{"arch": "mlp_mixer", "horizontal_flip": false, "translate": 0.06, "norm": "rmsnorm", "hidden_act": "relu", "mlp_ratio": 2, "parallel_block": false, "moe": "soft", "moe_every": 2, "layers": 8, "num_labels": 47, "sam_rho": 0.05, "lr_schedule": "cosine", "final_lr_fraction": 0}
Rows from block 3 of a small multi-label image tagger, named by matrix and row number. Rows with one number within an expert belong to one neuron, the router's apart. Each number is 500 + 50 x the weight over its row's rms, rounded and kept within 0 to 999. All counts start at 0. Numbers have three digits each. After the name is the row's rms in percent of the matrix's.
Before each expert's rows are labels from the 100 images, of 14848, where the router gives the expert most weight on average: "place" is the part of the image that holds the peak. Only what is clearly more common there than usual is listed. The data: rendered solids tumbling over patterned floors. In brackets: how many of the 100, against the usual share in percent.
# router: slot weights (model.blocks.3.mlp.router.weight, 16x384), inputs 330-383
# up: expert up (model.blocks.3.mlp.up, 16x192x384), inputs 330-383
# down: expert down (model.blocks.3.mlp.down, 16x384x192, transposed), outputs 330-383

# expert 0
place: top right (70 vs 14.1)
router.0 108:495461497532524473475641516504477459484506474449476465522458607536485464544490464555447590494514544416442480493495450484447495468547437439482400475523515482488472
up.9 191:530425468484533496408527482483433569474475523480544515427463491532529509458455492561500518579390430486415518535600595424509514444490522504472464482447505534533500
down.9 179:502478480483575571560536537494478419513468452500458532568526597486507505515517470507514535394619531450474432456515526551491469531541356464606461535472493408468428
up.10 035:512535658403470506515566535413492478467524587536446528418504559571464528489512533463470563517544560517450499461533384491547551456492509494356532487430519531625559
down.10 048:484522499513460457380511449484575490474416444540478519566417534548406498423469496501525430445415581544567462450441490497462492507496568461473478492521562422495513
up.11 050:584471508517526575529473434480475403472486454532454500506531466609564519441539551458615402457476434530485570505411456527464595478473536483539493504460485485456573
down.11 059:454470453478510504516517477492539609456498455391560602544416571483555536517498559517466520480567495479515519565484526573450460557492451439549500446424584455364554
up.12 034:513539433480519478523475553492473458454443481556533420561480444546487569483474514470488554587552588488486576471493593506487576404469548552484497495497478477587480
down.12 047:514475487490473558437558594446454534530530534499415510497464507544442446546432491403530488504520472511610451606431514504583599443490525502481552456502494487510560
up.13 215:475537464493430500456464496469447443534510458503602474522492509600414506521489483431540439564572476538566517434487565521477524505518534553579502495495452565465502
down.13 206:582423552498540443431475453483495512471517537474487618456544578422505497485493573397492528538517534478476490511497461437544492544445431508525519421496498512448477
up.14 047:481539558479434572465519546558485492619519491520511497546495435583464485457548505454512537591432470565470538539530515624509528487426556500481593544468616508577521
down.14 054:474506528435427485542522397529567576411514587498551470531533461578474469487524548500428468483468528446524461423569602545509580470436532579482471445585516576466434
up.15 036:558529558511473546610544529487483608541452456573489540602590501500448470502556590481572581531551519564578509400479539519535435583518553413455559564539474473526596
down.15 050:494485520556474500373575452460532468567373458509411521492543517617514546496445524489432475469559587443413602487565529507470536489586529543531426606403402586519449
up.16 039:475513507559542474529483438508554518497493487547543548516536463480454674514513521601494525450451401515628579449527518493513462432450497468533506481449498516537533
down.16 049:501459521489463453593568504531442455509431448516423374529499607545513452593386432477349447554482478424481502546666436424419507468457482455481502427471414455551446
up.17 179:519480490473532510569491534502558628493513522438484489393489486521532515566465479534441512596463539521399468498535631505443614540496485484457501468413516535510488
down.17 176:483481549530447511526493501444493464563548559505453553497595553558513579478520505418507504493585526477519478440436529547478477577493456516597457523454506422490433
up.18 040:454465487519489519595456524598471470591482524529535613496508470498553501429494525459514513551476505505484569531429528544512538513456532546489600501469488509508533
down.18 051:449492526449516453481577514508465508490494530513500466436548474517471585388461481554376508420499575507400478454471522483519541484508504515551455453574469406444529
up.19 038:573463521508511473602494426596464435553469527513498462380518384549545504461517450541523527501424452485492548479534468583513512571488535596408485526497519621539538
down.19 051:494477390536554473470493576519452489568544545411519459567446485468493433543496534547502525555487585519608543566505523443505543490575441525460488518431470512565558
up.20 040:486543500468486518546445546483556477569443433545544511504514468475532561404588568483592552603480525555635500520558512540509595397476528521553537606521526541568495
down.20 051:510535589470557516546502470471465465481417516544465454505534490519448478555549498519460389509429486544500479543498609454487521537516555580470544493507529555493459
up.21 039:649489527486495507545528508530454414581438491530496618561504420577573516509565491455538511557450519577468581497595537531525376560454503464483586587426590510585561
down.21 052:572550448489394530470492492439484591545560501490539558564517438494504518504532494412512511557416475468521581536511478509561474515573543524458465439552456457438501
up.22 048:474493541561515578547489501530504529525451443564537520443508462468589436445531529495599488598532523622574494600446563563475530546493536560375488540507516509506516
down.22 057:488435396519534555515434421526533526505489614532407535472448523531470563515503520439464517483459532495555418460519539471515505495448431485533504585495468454479527
up.23 036:554481570431485448518477425528443583577442485427454541495509490527515500468530468490666554421516588563509463522462530538532523496462519519476502550516544580614511
down.23 048:527522454591425506468588456574564530583461553533523527508475465530454461521442417597566491559466567501597505575582543573508443528435520491536418382417576422468502
up.24 031:465433530522545626507454477439475471523441607557482495461524447424572568524540467486563511548409422520475485500531553536549526525507480510499576472499570537507420
down.24 048:546503415551452487538495551509575520445416565473473465440461488632508552350452477559527420542388533521397492450490476485513528577561514467341543432485443457457418
up.25 166:466506452448492504450499475489356545491492646538603488497500474478554518522422499542456464574401537509464480442534572487379611486449502441517485472463464498511494
down.25 163:507520506480435488563470514475489410519460525487393586501490548550475612465433482417590520390542508436578508460487533503472503653515467503569499476448495441464398
up.26 034:570519498469504577588413485407558435409479547415548521474536404531536528447519606463558406432542451490477498587572481480439474374458532492547550527460440594560512
down.26 046:509464573511409522540533569550488492492467414477543514530464501521451429470438554436471474495407518428500484430515589464451462520460510541573536479531458596455455
up.27 201:558512523483488496480484428434417447502493492498556493461487472598434485480521523484561471568486535552560477482488631511397532480488525604567478484467465601442513
down.27 192:583443491466535475453541561462529473518467493535496579485495631509519425470481572426467486497547533532474527478500450519516487621435382462539523505468484533434466
up.28 080:525431551507380594545493481492429438574444510572584584498524482517469549527576557460596514465460566524520540515524466536560487503463585525509465590478536539517635
down.28 084:484629526417609492517489388533580512552616501539492437592478564556464590446528536519468506448566476467455565452513526463511445556483416583521453494517466439480542
up.29 035:536573500615451574474421551541518476474613453544529462502404514475564473459591572567516444491436487510539631455524530605513492490568563482451538542530492540536567
down.29 048:562546618513491488518476483403583491522466463489485557550543525508524603500476499467419544423454511523508457460488539435518485543534501527484489516528458457396513
up.30 033:422491669453501472488505463504519493524570444511550494510568444595530600439528593545491585446473538506505520504530550479441530415461519522573501395387521547452510
down.30 051:565525555498455492457525559516563464434520504609535514548470469514472525667571509487473457548521423526464551449452556522590479594538510437559451520499528549565445
up.31 055:508474513486519575563499514493450493575475506537574526513568461490632555474529530507547516560451524594488533499443504561547628555511531520438576515427553539586582
down.31 064:505474445437542488468446384516559510469507528512484495573494539493464517519548444440415509543516564429512506524366504493435549505464477526530465527546449379459473
up.32 034:516580472521455558510540545446507430537408510502495625375482425504559571507550495552439511470424476632498633511513408471511459531494481533505503505556556560650524
down.32 047:476528554454371496574501466445527496568573481424498446566518570583517494521418454474528492578407570538576501512509448503447514498546517469534397466501509577427528
up.33 037:503497566475530492423506451506564513491447593427498533440500457521498481463376578514558533433495497475501513474487522499545435513470575528484408486483492539534440
down.33 050:461608500455574522528449446489507511541519547494411491488448521519524516506490516463534496454449491450565468504456540412473537490531423448473522500420441374519502
up.34 230:532530473492404492498439446458440428503505503513524469408500475534420407432506517426536463543547450557573489450446570499439533487501541600527508486469474540472481
down.34 206:629439512448528463458505543483535480499487488541446587453458625526527479481478539451487499516520507506460519522495463468490514596408396459520485480430491527449500
up.35 037:431596521448518513497488456480578446572444501486506529555486515529536547510507462499574495554421419534355483439499466595472466498515505554537537568491478502505537
down.35 051:571387537448565548551498419426467537452489523406472431520508486581541486454548497643522509493563488444491460431438503436430474529443461444500434441570561463512503

# expert 11
place: bottom right (33 vs 14.1)
router.11 097:471666624423451519598523496440489510517495442511481473559444489426423574502467568488482542492492549635474432480524523533434549465587518502463449541517458410463485
up.0 036:470467541525541556564462490519543402497426566469499443426509501504558406526513456454494476508603442475500585482492570527516502450436612491468472502553469456532516
down.0 042:475468496489504497418431357471531493404491551573486578523423488523525493525511391496444505445511456514491461468585429571567470625438525520507555487468507459518434
up.1 027:506502411502483415451535427592517535554555479426512499406488479439445471486446487511531557470463496521539601494447454589539608467443524446499387445464498526583530
down.1 035:480454501436513515542386483528606488556559410560574481478532541497546593581443443494466497527466502545439481531501460441519571467485413573467416503480441474518577
up.2 093:449508421570383571446440462549528547554460581486626587552530498505528475436504451525442467420517457488510517538486471556539504450475499508490555509549537492532474
down.2 092:520457389542334412413468436335481440459497497495391476470526578560555513500511551416476407418522500479507487459461512403451480526438425516505470424373485529382509
up.3 029:500498540521555451532402516543518466491438498488458483553519429540521526491490397475597490417465495520432576505514423509492479485429553555436573549446558531547429
down.3 037:451522500467498531460551462501578600494364478471602575514454529522458532443442431459625425450492495502495487535443454511461519554432465412457481578446453470510539
up.4 128:605474453576528441495520476494572524491531579435558502463479464467589402406464455596532540576426479544554489638491533432573405463559503554458616439492551579542457
down.4 130:519491508590453430433465553572545448523484529532537439446517481526509516476522559516532506493477475395536614472471474548523474557538570398543524491481573524566564
up.5 138:474513528491469599467505481465511537506602458462587525529480567477464569487480480584483519421503503515596466453503458515477575446521589546508467577637457497518509
down.5 132:430454453472498455445436518394473513547512494549418505453516547588468572516455536350453488500528518570499427422441474436510553524497419591506462477363503522415453
up.6 035:521490469512537514513514430593537470479479599509473463474549492581485544540546469609442488536512442504568578506514448454555469587507527497428484494439556528467500
down.6 040:491522534478551488499432481585464548524543584500506421526589503429581413485503422542491542471483469503441512512429500440507434466614438438572451508566570532446480
up.7 039:487479498479518428465514481495536502501537528420584608538498551494452522550599421453450501392517495445479516538471576436538486484520443451428608470444552452589557
down.7 045:546534433484536521508406533482558438471590436567476586459497501475463577495574418461564434628574416524480509497536529500507448532533449522579464487404411482410524
up.8 032:488496440479478495476424469540589480478501581496372556444577448521555446489501473575579456498552446521475481449524430491556358421509481498479557562528561520547544
down.8 040:541366509384550436474459443512535586452550523469530543473550501497537463529553557444536569497511494544534512478522483497525424432547549487559566475439585460456498
up.9 155:644564492468549478581555507513493506524433489548397553543519505539505532558542555453591480474572551590478520502532516451486482504504399453523487453375481500476544
down.9 153:570493486450602486462494481526485395511496537522364548543451588515551494499492498484489486457554445410475469554509558430535478507518443469646510473497487462552528
up.10 033:503503505495483464531432436671471512493506505410482527527544468470538429448537499505450513460482451536506416530506451481538563397385485450446600505481623556514541
down.10 038:516505463454473527517504544522457529505541539524535512506535427558438514532440467544605550502534484536501539579536505525388508567552384512507521533586433511540405
up.11 054:532498492558534520526407604614513526563482610530535506506590454559525482430515468577548464502474435504499508553495490606472458506410541576540655484497546571559537
down.11 054:583488571430505542522552566570570452407520534537453609468542468506509519486523480505522563494521577492462529582491603536499479577590523561529453496471460543429501
up.12 096:479504469481624497484517547573601553516489554520457502490516514563620450478574470570452450535494542564544507604550545511559448480466483455466571449480530547493527
down.12 098:554453514497502499427510465539533520474484530475453546472450521412534458473553473530509513505496498475456598440425515521519504590465464508495525464458589486490498
up.13 039:497430510451553499566468557545556436483525509453519472497584501498537439452540477455529539406508400528476537550478425465515474465461550585459553527464553498588410
down.13 046:493495403426505569424517512426498530565570488517462475514519527475492486446591547438489569527549462483513502533570467533389450501483464509438459549502468514573542
up.14 035:613460478490598507409522484517507505476433459468525561480561389505580484447528476627499454509384483582552551473431486446488547470450538499500582556457451550584458
down.14 040:598487506479555577598475522523631523595486569484456557462494488444570492431476525515572519558417565482493544608474584387546513547406565480518448545502491461491521
up.15 129:614536488470521637496492556484514435565483500550583564596487497537441584445487503448430486494387510549555452431500509557502493514441531504485478563552486628508503
down.15 131:538505419494484450528497474468491471532471514506444548499461563457428484472465429439506548496481528470509541406406558494406469485497463518547415444427528470511448
up.16 036:519506422597384554518482466467588512413483540460523502549421489565497380507538498517483462454525539484592568595479430569473520556480543601466469588467489514529455
down.16 043:460539459390477428456530536520503507530538402525340479480479574483566546600515503543520392632387372470518503421528510516474449495479477514431512408459484510527531
up.17 121:515476586490499616466494421469480512475601471393567548532469492471442554458457483568517519421504511503564437458547471496443571422494559559517475589628468518515497
down.17 125:438498441517491432421462553395481493565528441585422481479531548589460517537480567367431464509502471548514452418496474481482530516549443542577456520366519494427498
up.18 073:572443442534453543482479469559503448520420538502460617530533528476527465618499473470516476410542416484550534484430478495509441495470456489445485468507494505544519
down.18 067:671545533498495444457502407417513502436506595465435387516537520475502490404489463529467454455526514536473522524531495516584474561469606460537536456458495538542544
up.19 144:447463488551465554429447429452490481508483503504656524514487513561476554481492443496415492455467488485634464405501514501473539548505537472525491516541487578486511
down.19 139:475460364543430451454437459370463482532486473565496560411483559535430517519486526378490468493513486493437505437468480431471487457471433548532457424434558485409498
up.20 041:578534443520431551561448496522601524492455611469480547466509406493476484489549452563491427468552548496534494515482459502539410481428570449469600375431547460515461
down.20 045:544507452529467456489478487477456386443458630471451474517482523595490477477562472473622558530510418457412531517457495566528388536483423521630440453511476427502548
up.21 129:554513503457515619499521532479506461585489530594582547556508494435469522464472558419450500468498484572502502522469452555512513515515562509486486578626503582519561
down.21 130:529584410489505526524541510513489470534506463553442544511473503492426578494416447481474499494460534497541524379451520549443493554511430510561409506373501441463521
up.22 162:652516450472551516490547493493506386496421509568480589539502510524490548525505519458527418530451513621471488427483499463519450536430381543480506488509502499497523
down.22 149:596479428533479429462485469469489425517496528580474563542422535464471503414529483483514531491514497400511497456471533481518420520514486469624430443464446456543513
up.23 085:485449510516543462429381437489490505462511516440477455423507587464490526466441456569467514450526530489632475568454432425486450403470592464496519498483478527530475
down.23 085:504438541492510512578484550528547482528449512501467573521561510472418505538506519444517505518522455535460505499542442462459503587415398592394432501545564485464403
up.24 129:453562565437494494534471471547625431467560500560495506471481551440509570524511492552466527415519455456556499539494549461456533441519612529511498485493501491489524
down.24 129:568464462475493461490512470564554573485588550497426485452486470525556481570506516526488512498466456539487527561413524432561535518543474532539492454469496503495530
up.25 056:500531458542573491468476515570528480502492517546477467435623457560564462490500507592456469494581431526507650612469493544516439509440493496472482465500581531508563
down.25 062:544463471491456557447538542457470511436582527455416439458509487561494504458509547562464419499526502588495502476455483451474483551530547590530501516427516515503469
up.26 031:541575548492501479430472414609542496467437609517526673469506534546579491390554475548477418404527563486499491501477441463437508453483451477518486480513543538547466
down.26 037:553510463548469532543483428477517484459523400536562403505548480482492380562578570533482511505490479527534443581530454472447489508529496504514476483496537508546570

# expert 3
place: bottom centre (37 vs 9.4); bottom left (32 vs 14.1)
router.3 102:508492511491487596476571546556515529490458491595450487565546528550418494490567496457467512482526556548441417552605503470477565430515520461587437410508508402534517
up.0 035:533417594517510539493463507544470450436450525339591506442606546550527431472486499549476549448439481493520501482528468498501472333469543453450464483478543476557489
down.0 043:511527531548349447430499541501539530491561579453461518521543375425507501473593457526515488446432539446548496587607478513469496372473519587485526450575529448409517
up.1 041:492494533462501538498473481547479477467457434471444565471517513492538458517540474531492481407522448515579546458444508491490490512483505438450508538504459437488558
down.1 045:612461482505482524439459382444427497531474563560583529488499450527486564479469434517471577490449452515509482543433570469558489451465582544422467543473548488663544
up.2 037:516573492397514522467512449492473439447475556441496474492531533523508538494459477376516536452544490492526493541479501443526474520421544403373511481484569481503503
down.2 040:416564527547526457517451516475414450444502474588530484474484516496468466526465524525592494453515519525478495386608494504461568485553581548431492459453440528444496
up.3 099:503490440555591544473458514534530423471422515501519603509596447542579465501594511506483469434489476533448533534489457517510498408436514482443544547520544547567550
down.3 099:410512465469604493525477408470466452502474453507452536524447615468437427538455510512526504441566405480497499503463499458465469488621443402605468536535468495548581
up.4 188:491588514503497482538505462501437523606442504527507500547501446447455535500478576545493599537483530558448586420501565502480475521567463428510492608493460578524535
down.4 177:562505466438530403515505446474557477485535531567523486497525508482432477473419551441496503481520499444546524443375453510476436571456477529540443472414482540402575
up.5 038:504478558525572552544482510507540440408518442458475528474530450491541516497550516448482511530472461501523534579449478476397514432485550470405496494436526467545400
down.5 041:550542563502463551626578506409474507431521539516562557491532532463517595514454503446532523477565595475487439475437536543482377464466445474463458528529431486530504
up.6 043:454470449461482554523440565519485435521504530513560530497553503505475499504494488474499526465538496432600550553481509530478472467510526550446552511534482530545469
down.6 045:471537457480517462446600431423550528598508522638552343483424412414477481451465461531423516459563560462424510464435447597505521543505554459523463480526445511557473
up.7 030:620494436477538479535477528508538436469415481501506509535530489505551479499501472556484559493606626510437531539469553440528515499649472527396542636409461617467427
down.7 041:467469437537422449543417432498392549571507598527456478466518448623512504443520506518483461390434438558483534551476519457579566579507553498491465553446462494496528
up.8 129:454482418447526487501476559501507543553514505502473499425509506478493465578519498469461469535466438453481523364452425487541514528475455389506518474409472445464459
down.8 129:554403514456513448450516456428437562469585560457566526480528474556516439444462534452435535518501427507462459510433495449499501553446409523605444424408482594358438
up.9 040:385539479461414505474504504527503500485453506547477577529543517473522467515459465455500380444541497517525609543498511596482529510493606521515521535517580559476469
down.9 045:580454488446575503605452432436458451522486552431493489478498499569472524451389480609436566458503449401479491515472513507491542517503362506455472529426369518494540
up.10 183:532466493432449505565453473634537431503568551512427469482510484519536457484588551470604423422545493505482513376437450466655509503433538529540587470482573451532517
down.10 164:545481518479437453397453508582540503529510501507506514454521500527568457592472408452499467460467433522504365501432503532547546543471449503609443468454538469482457
up.11 145:508401536559560580419528513516477596540421524515612581513552426556538461447550462517456626541473552492501487618541464489519474455511484402480528474521503582560539
down.11 144:493460439489510434541624456488472450469436531448570487474501535452441514505507522523573465503514522397632547571523471456480400563555495412596519488473517448490616
up.12 033:487570598514594555483526487566531484562524496487607506526521531455557486450518518475600523474484443504476481533470483466521527411545595496384483605446605469415452
down.12 041:433476451484449456517597560485462429525509469537551499520494561453478491539395519642544482502644518516507573535531533404456393547499427479577500537471518538602590
up.13 048:499500514464513507527485518464537574430523523437580638488539536446527512417550517569511444518562408532506512512478533513544527575496515600474541566587488567538507
down.13 054:436465593462550507553449430406536525407505453477504433551481602460488543568481554372579465525572514519446475576505441411462441504547456449467498481465502489534518
up.14 036:483609452576489596507528532615549553498452489467557502485594588441524486590380454508529408461561403475483535450469486519504520389474575490460480508493500515579506
down.14 040:531513524465521510470543490421501462537442488470480494542563560534475562439519590441531515492442568514602513537554385487468533446492543484521503469507477536478623
up.15 129:516449507455582515481524444539548559489451480547480607544559517630515503499575563478522562540514498493499487623547478444485507444442436517519528471521548521500614
down.15 132:420510460426542509510489451524459465525454473489529459503481538462456487592474394533492516439519465493568478539538499389441445504560513401544478536467487493561539
up.16 070:424498566480577598544448481540562557401549610465572657440571513464532510433556487561456505532532435562498537482439526507547522481453564545436558502560468540536493
down.16 064:445435498532493430535509400433556556450494478546496546415461567523517643523435550455582457378557548473486507565536522411504482507526459481574412564483539482478517
up.17 119:484482495460547492422442534472545543553547489497490532468500531487497537580514494523482498563509480460531498364457490478543504559561433444507497491422465475464460
down.17 125:581438499458518480469504444441477551487590525514543541508513469549523470481456514406404518490496427447460460472420473445492544579411411512611466424443480556368445
up.18 131:596448541534499492580522471566496542509464493524500610529524444516494552474564601480555615578491543508413500518503486497543448394498386489482524480501536467537553
down.18 132:562541453446529430485529466560497443508498481567547465501475498457447519542421481524536462456489468463576486507488495469464416563541477409606503492478488512528544
up.19 155:516503390573412504499499550530527591644486575527534518488542545516486505436455546509473496457538512517470541542495575587463434468592582457523498521584518570489519
down.19 154:478454499493429477491466435493540561501489519514438504442543475428532476450464584432498523447548491506483491466449439445486513565472523510491484505380511604439539
up.20 054:497426456532491477560449457573423489489498552487498573475586493487531419512575485486522431466480374487577584485452431427506445453554544471418525504504584508504516
down.20 056:493459423421547497497483507431416445470545604468453455520539564510560456516474528559526500517601456449478486503482548480453503457530452440516440442466503528572484
up.21 052:509442462506502469541505505538540569506494526444540667479564504456551480484534524530550461498514463528446606529503486535516382478452585593453560545522555622573469
down.21 054:456412508468437461521480452536489488547485428463449545476535543457494526432429493352620419508552598483488493539522526442449405465494496440460450438458442392575476
up.22 030:498468478497512565531427437545567610530461527458554499570520431482556425518471496571575593514497457481566457428516479446384463600468498457431495479427552626555498
down.22 040:546459477498479516439474518518524492529450500475514479454556550504516480503538671515492427498443519460460477549481452458482502493455518440367469571545499473476462
up.23 029:545531541489522509526435381512521525520459457458500468549411461454530483469457515420616434431531509580461555554432503423408544434473446505459522499558528426456531
down.23 038:423507430524519444564519470471482545462484454519462514543494490441518453469475540514493479494462427546471580397528447577565630549507545477505432463476535404494474
up.24 065:569445530519559524503489601564537441560518616481518565449656510431611508580570538473515412479580480551486488624510480491588533509539526458486592489387638564532546
down.24 066:573437526499537570484484505503547532543526537538458523436517570529553515592493558487535496515478456582519506508509563440587573510535435494485571467529480494516480
up.25 096:505552499464603541479393468550550528514536522449546571421563476529578457574500492554549491604496432521596550485505471529547453484509478505453552489523535529505457
down.25 096:587448496473470513477520431453464538429572539487487552489547498514515430490494545458457541493484459467481461485404502446513486556432406562533480439404521532419478
up.26 164:474476463455466512550455559532497507518550499493453460439530522539525490583607530404563422469531468495484495387420484489699544552436469481534568446417517469475499
down.26 163:584436528482488501428486520520552553502567511466538519442489475519519528509466441470453478503513429524463408542448475529531529561456438512589443457432514530439428

# expert 8
place: bottom centre (100 vs 9.4)
router.8 104:484522520503508518587462503624581520580535484601542511467540455539547487517564524540501549518457500588513520548548469510531458453440556548397555575508519550546554
up.9 110:564432503584584455490380554595509534483538583487514539467555562516604475643488472580581531571560428508572456506492631520595485527517515492476552522372502553550528
down.9 114:489493500446517437408472521522520435534528508557425448446536464545510468547620582498568458431520490481486400500543451462535488475487480558530494433459489458483535
up.10 107:481475424534527480438555510450495517487494445517478496558430502528430514435455428471440497569542568454463468513601515480564497542568496444541459379450374481448443
down.10 104:536457527513500479474392546643499451422356541489446485426514454490527572526543500515427396435545407516485538524517502509559459525479490549486506449489536537566522
up.11 086:448454421589556449403565467403448510505477471545496521516427558574556538550483403591486476579498485453547500423553542476512466518508413495588454418433459469412526
down.11 082:544469528495461461481472508592488456414432534482513496446504520540513606467450517459476441429555414493469551539529482506551517485525520473593504412467491493505569
up.12 028:448543517512559545477435431408482569510478469481555479528539593474537529509499416501487621491484454513438508460496501432517507514538538433506347486526361523527530
down.12 031:469535504476430438457570396522556556574555490535597579450573573471522557430447467558518418506585483461512513426514493562550478515487490518575522503458489471595451
up.13 131:424518522605474523487550464437429531532436470522562527554548515509438563527500511578467489439496497531465498518511552538401558502486504493629382502481512496465543
down.13 142:450533469449510446486574529599473506406397515427533432535488504469505535481442422579465423487439516462453566623483496518564483545541596492531516465477579434542415
up.14 108:622417459466491441473508436559522408463525546490387471364502513542592504556528494519512439507473467496482493468426541428648460466478464548479607447457580497640544
down.14 102:430437423474468447464497415513485497487472459479480449476491519460498524547554457528558518456573512461455324463595512503474445488462577402590465397418466487497461
up.15 038:563512423451469519505462466492544502427461483408432529461418538502464556522512444488521499497494519470487475485477595488506416490517477472483381427487466467447473
down.15 036:513519552421548465603473514504555461521495533570469591590530467532550598455511474420455529572399488583461553541469400451492527445520538456475497512613581570454553
up.16 136:477445388623472501405621532467383585551421493525528500545486482545535528496525496557466506490534552516496523567587557489443525525554560433585386462515498511439541
down.16 165:496483463512484485485510520580446455389369528415530472494500539471516542515512451516480390490491511442481561589543501458522493514517539458508588441524575460568457
up.17 137:422568558523613518514451576398449463472496404415464502500480461511539432497518462537535578515511511519491424480591480460432537524481523458493490502360406525516487
down.17 171:473472460548496438430444471564512493444500523418446500468535550531580586450599496482569422511560478508490482508478418435563526535499502490470615444420579474530510
up.18 112:544465528545619520475529415468485355476460518515452597574507485562532574532532490467496458527448492478529493499515521393516421454478404489473394452519512483510542
down.18 106:471536518487537456544554497571496435432452497470543402508488517564449449537452501443516485449510445485501461559530478543537472510457551456577511467518524422507474
up.19 115:453555474534481524469434509491527487555509521530472552555450626526370549537506498515480474607511441455545392404437521564452499565502533563626427538487487410387423
down.19 111:476556425403448579533559461470370486539430537432497452573438518519478574475458493510458614516516534440483545520466616490498503534553492492629434582448517545510519
up.20 113:460454549497522398503523584462416531532478497509387485548540473531525511540567589568564389481490536487463594526526527493502463532527523494450335560437505539468570
down.20 109:456513443407516434572563443416481548537532477557605450497410562487382488415413484467439466540453455451465579516484517547473495515508498511614361561467425510424488
up.21 113:469463476493470463446493482538518459493500539511449445531546476572559551481480494530480432533492491512441474460501537513518433536493512535618479434587599519561496
down.21 124:507547518549503514458489541503461556507375500432533519487452527478501435481449440563464458433437504525549484545514454540443439474509515443489498521541515444540445
up.22 110:507552552405510478579522431393450466526523445531475461593502539495420566541471501463377616482496504407468430479448500456541547520504515495566523515461471506452501
down.22 104:397534552428501552518514491484424489491454492503499516505447457520433494363454500534437467417499549530424511417492541508439535544442442543571414531378428509506465
up.23 084:578457503535496524454520496597523503453586543499423501400499541512629542601519539513546536536561464524564554533565515484610472554519567548431622448500535553639578
down.23 087:460501398455490444450562377456484547540491502563451459465496484458533458535597524536585505500493526416425368445552493424450462502508501482602514404409462496440485
up.24 106:528536548562526532475436590478489490488495448524556472487496525423378502465570553500449556495477441510567553464510480533384517511505534477470387570522474539541543
down.24 103:515523518505478462507534520409523525527522508552515451483455554501457483575436515496521506512455512522522484494517535515542485451551473533640436439473521580408478
up.25 122:528473500530549483544473429506565527345566520459530552478471551462476556552460452436576504536518512463516443549509579468566434455563427545464505412547442445463397
down.25 124:477586455446476507553546565479518539590480482583558555508485431517388538492422509518449486503471453499541441431532462515443490425480485567543447510477418477510506
up.26 032:510507538481459549463467496468444453440535508426467568487421583470518414535475461558525503495569442524524414541431492502539428510532482408452494534480449476516463
down.26 033:505436524530595544490530554442486519434510517501557489526469522502479452402508477539528454501525545431644508428549424513488619471536523528514517482519499397483543
up.27 124:537629523472472490527482453463548456460505515471515491580386546452356460399493393430403413582468493475472387453408438566493472560485494536540468459589448382462322
down.27 133:432596490444485524557523502414393569563427487484552482586428541498441528496412458491424588531498538479533531505559528484464537420506461427515508544524474524502416
up.28 036:456492472521423481490432500427539542367561441405478526580494579525474469499496477463492456559514391373345583495529518516520458596463528454487503454492443404541446
down.28 036:463527465489406511421485439478529480585461392439554533553542594513482413481509600538446447536537474452575412373482508529566483530531521526512500512550480514553567
up.29 039:434490526434448520485426507475488574469461464410445521500479544532420477502466459425507459419529565484511481459511437462530473518523506449492514459559491472528423
down.29 035:481422568469489565517457444577614543571494452536457539457459412478598470522453499438548450576545471493516481457437579440462565545471479543513498475511454491442512
up.30 120:457534561580484495484477400390429560510507522520457538543492516509366507572594575549519507492535535532459516468539527512441523535506497452533376561471483473420553
down.30 109:535503471408461511526589446544509478445489533457509429571395480461463487424391437545463485420449466473493563492393557578496460587539550552546313490486487512516480
up.31 100:405481559501560435523494554531434551505448437547503490459528478536400464544522559561572500461477449528438557525587501511336490451490544447450246555476458555491547
down.31 093:493514506528474434466610467461516565485522481500529397533484564485438465514423460538439497579429445557557562470486512514500472473556515496593423475500467589415525
up.32 112:481462450521438440470559446473415491496467466500445445548469540560451512490503518559493465515599551469475536527534517444482505546506544476581405433469467470461540
down.32 108:518440456514500476491444504602549462408432482480567464517458519513468488562469479532465345429547463467445567500508522489517533571554531499522512435505527445576523
up.33 098:440405476472513506534561516589425491429397461470499537543519525406545530522525475516504501466533584455441449566494452418540518479510525432605564432478513438568508
down.33 098:492415487372451487496486454441536589539461512542505546487539563537493511430519551497515410440520429464488465472536488488432525510501521471551502500482442552446570
up.34 109:484428498561508515525583448528435540457409540510499495556439552533461565525464507517449508504505548454514459504547536426535453506561474428528407457532486452485513
down.34 109:508493463489473418452440490585527406472452482468483510485455519510455456549451501399546387456498465413472470491569489499560460546452502530538519432505514433541499
up.35 029:528437521536522507465517473510448520455469486486408506461424569452541462489495534532542521455514448506529460414474484518511521581535488462510524532531452587524523
down.35 031:528492356494537506454451538519515548482510421532525538450522517566539574504463586518596482501431449554483543502481479565460496494437542606555487569395533463484519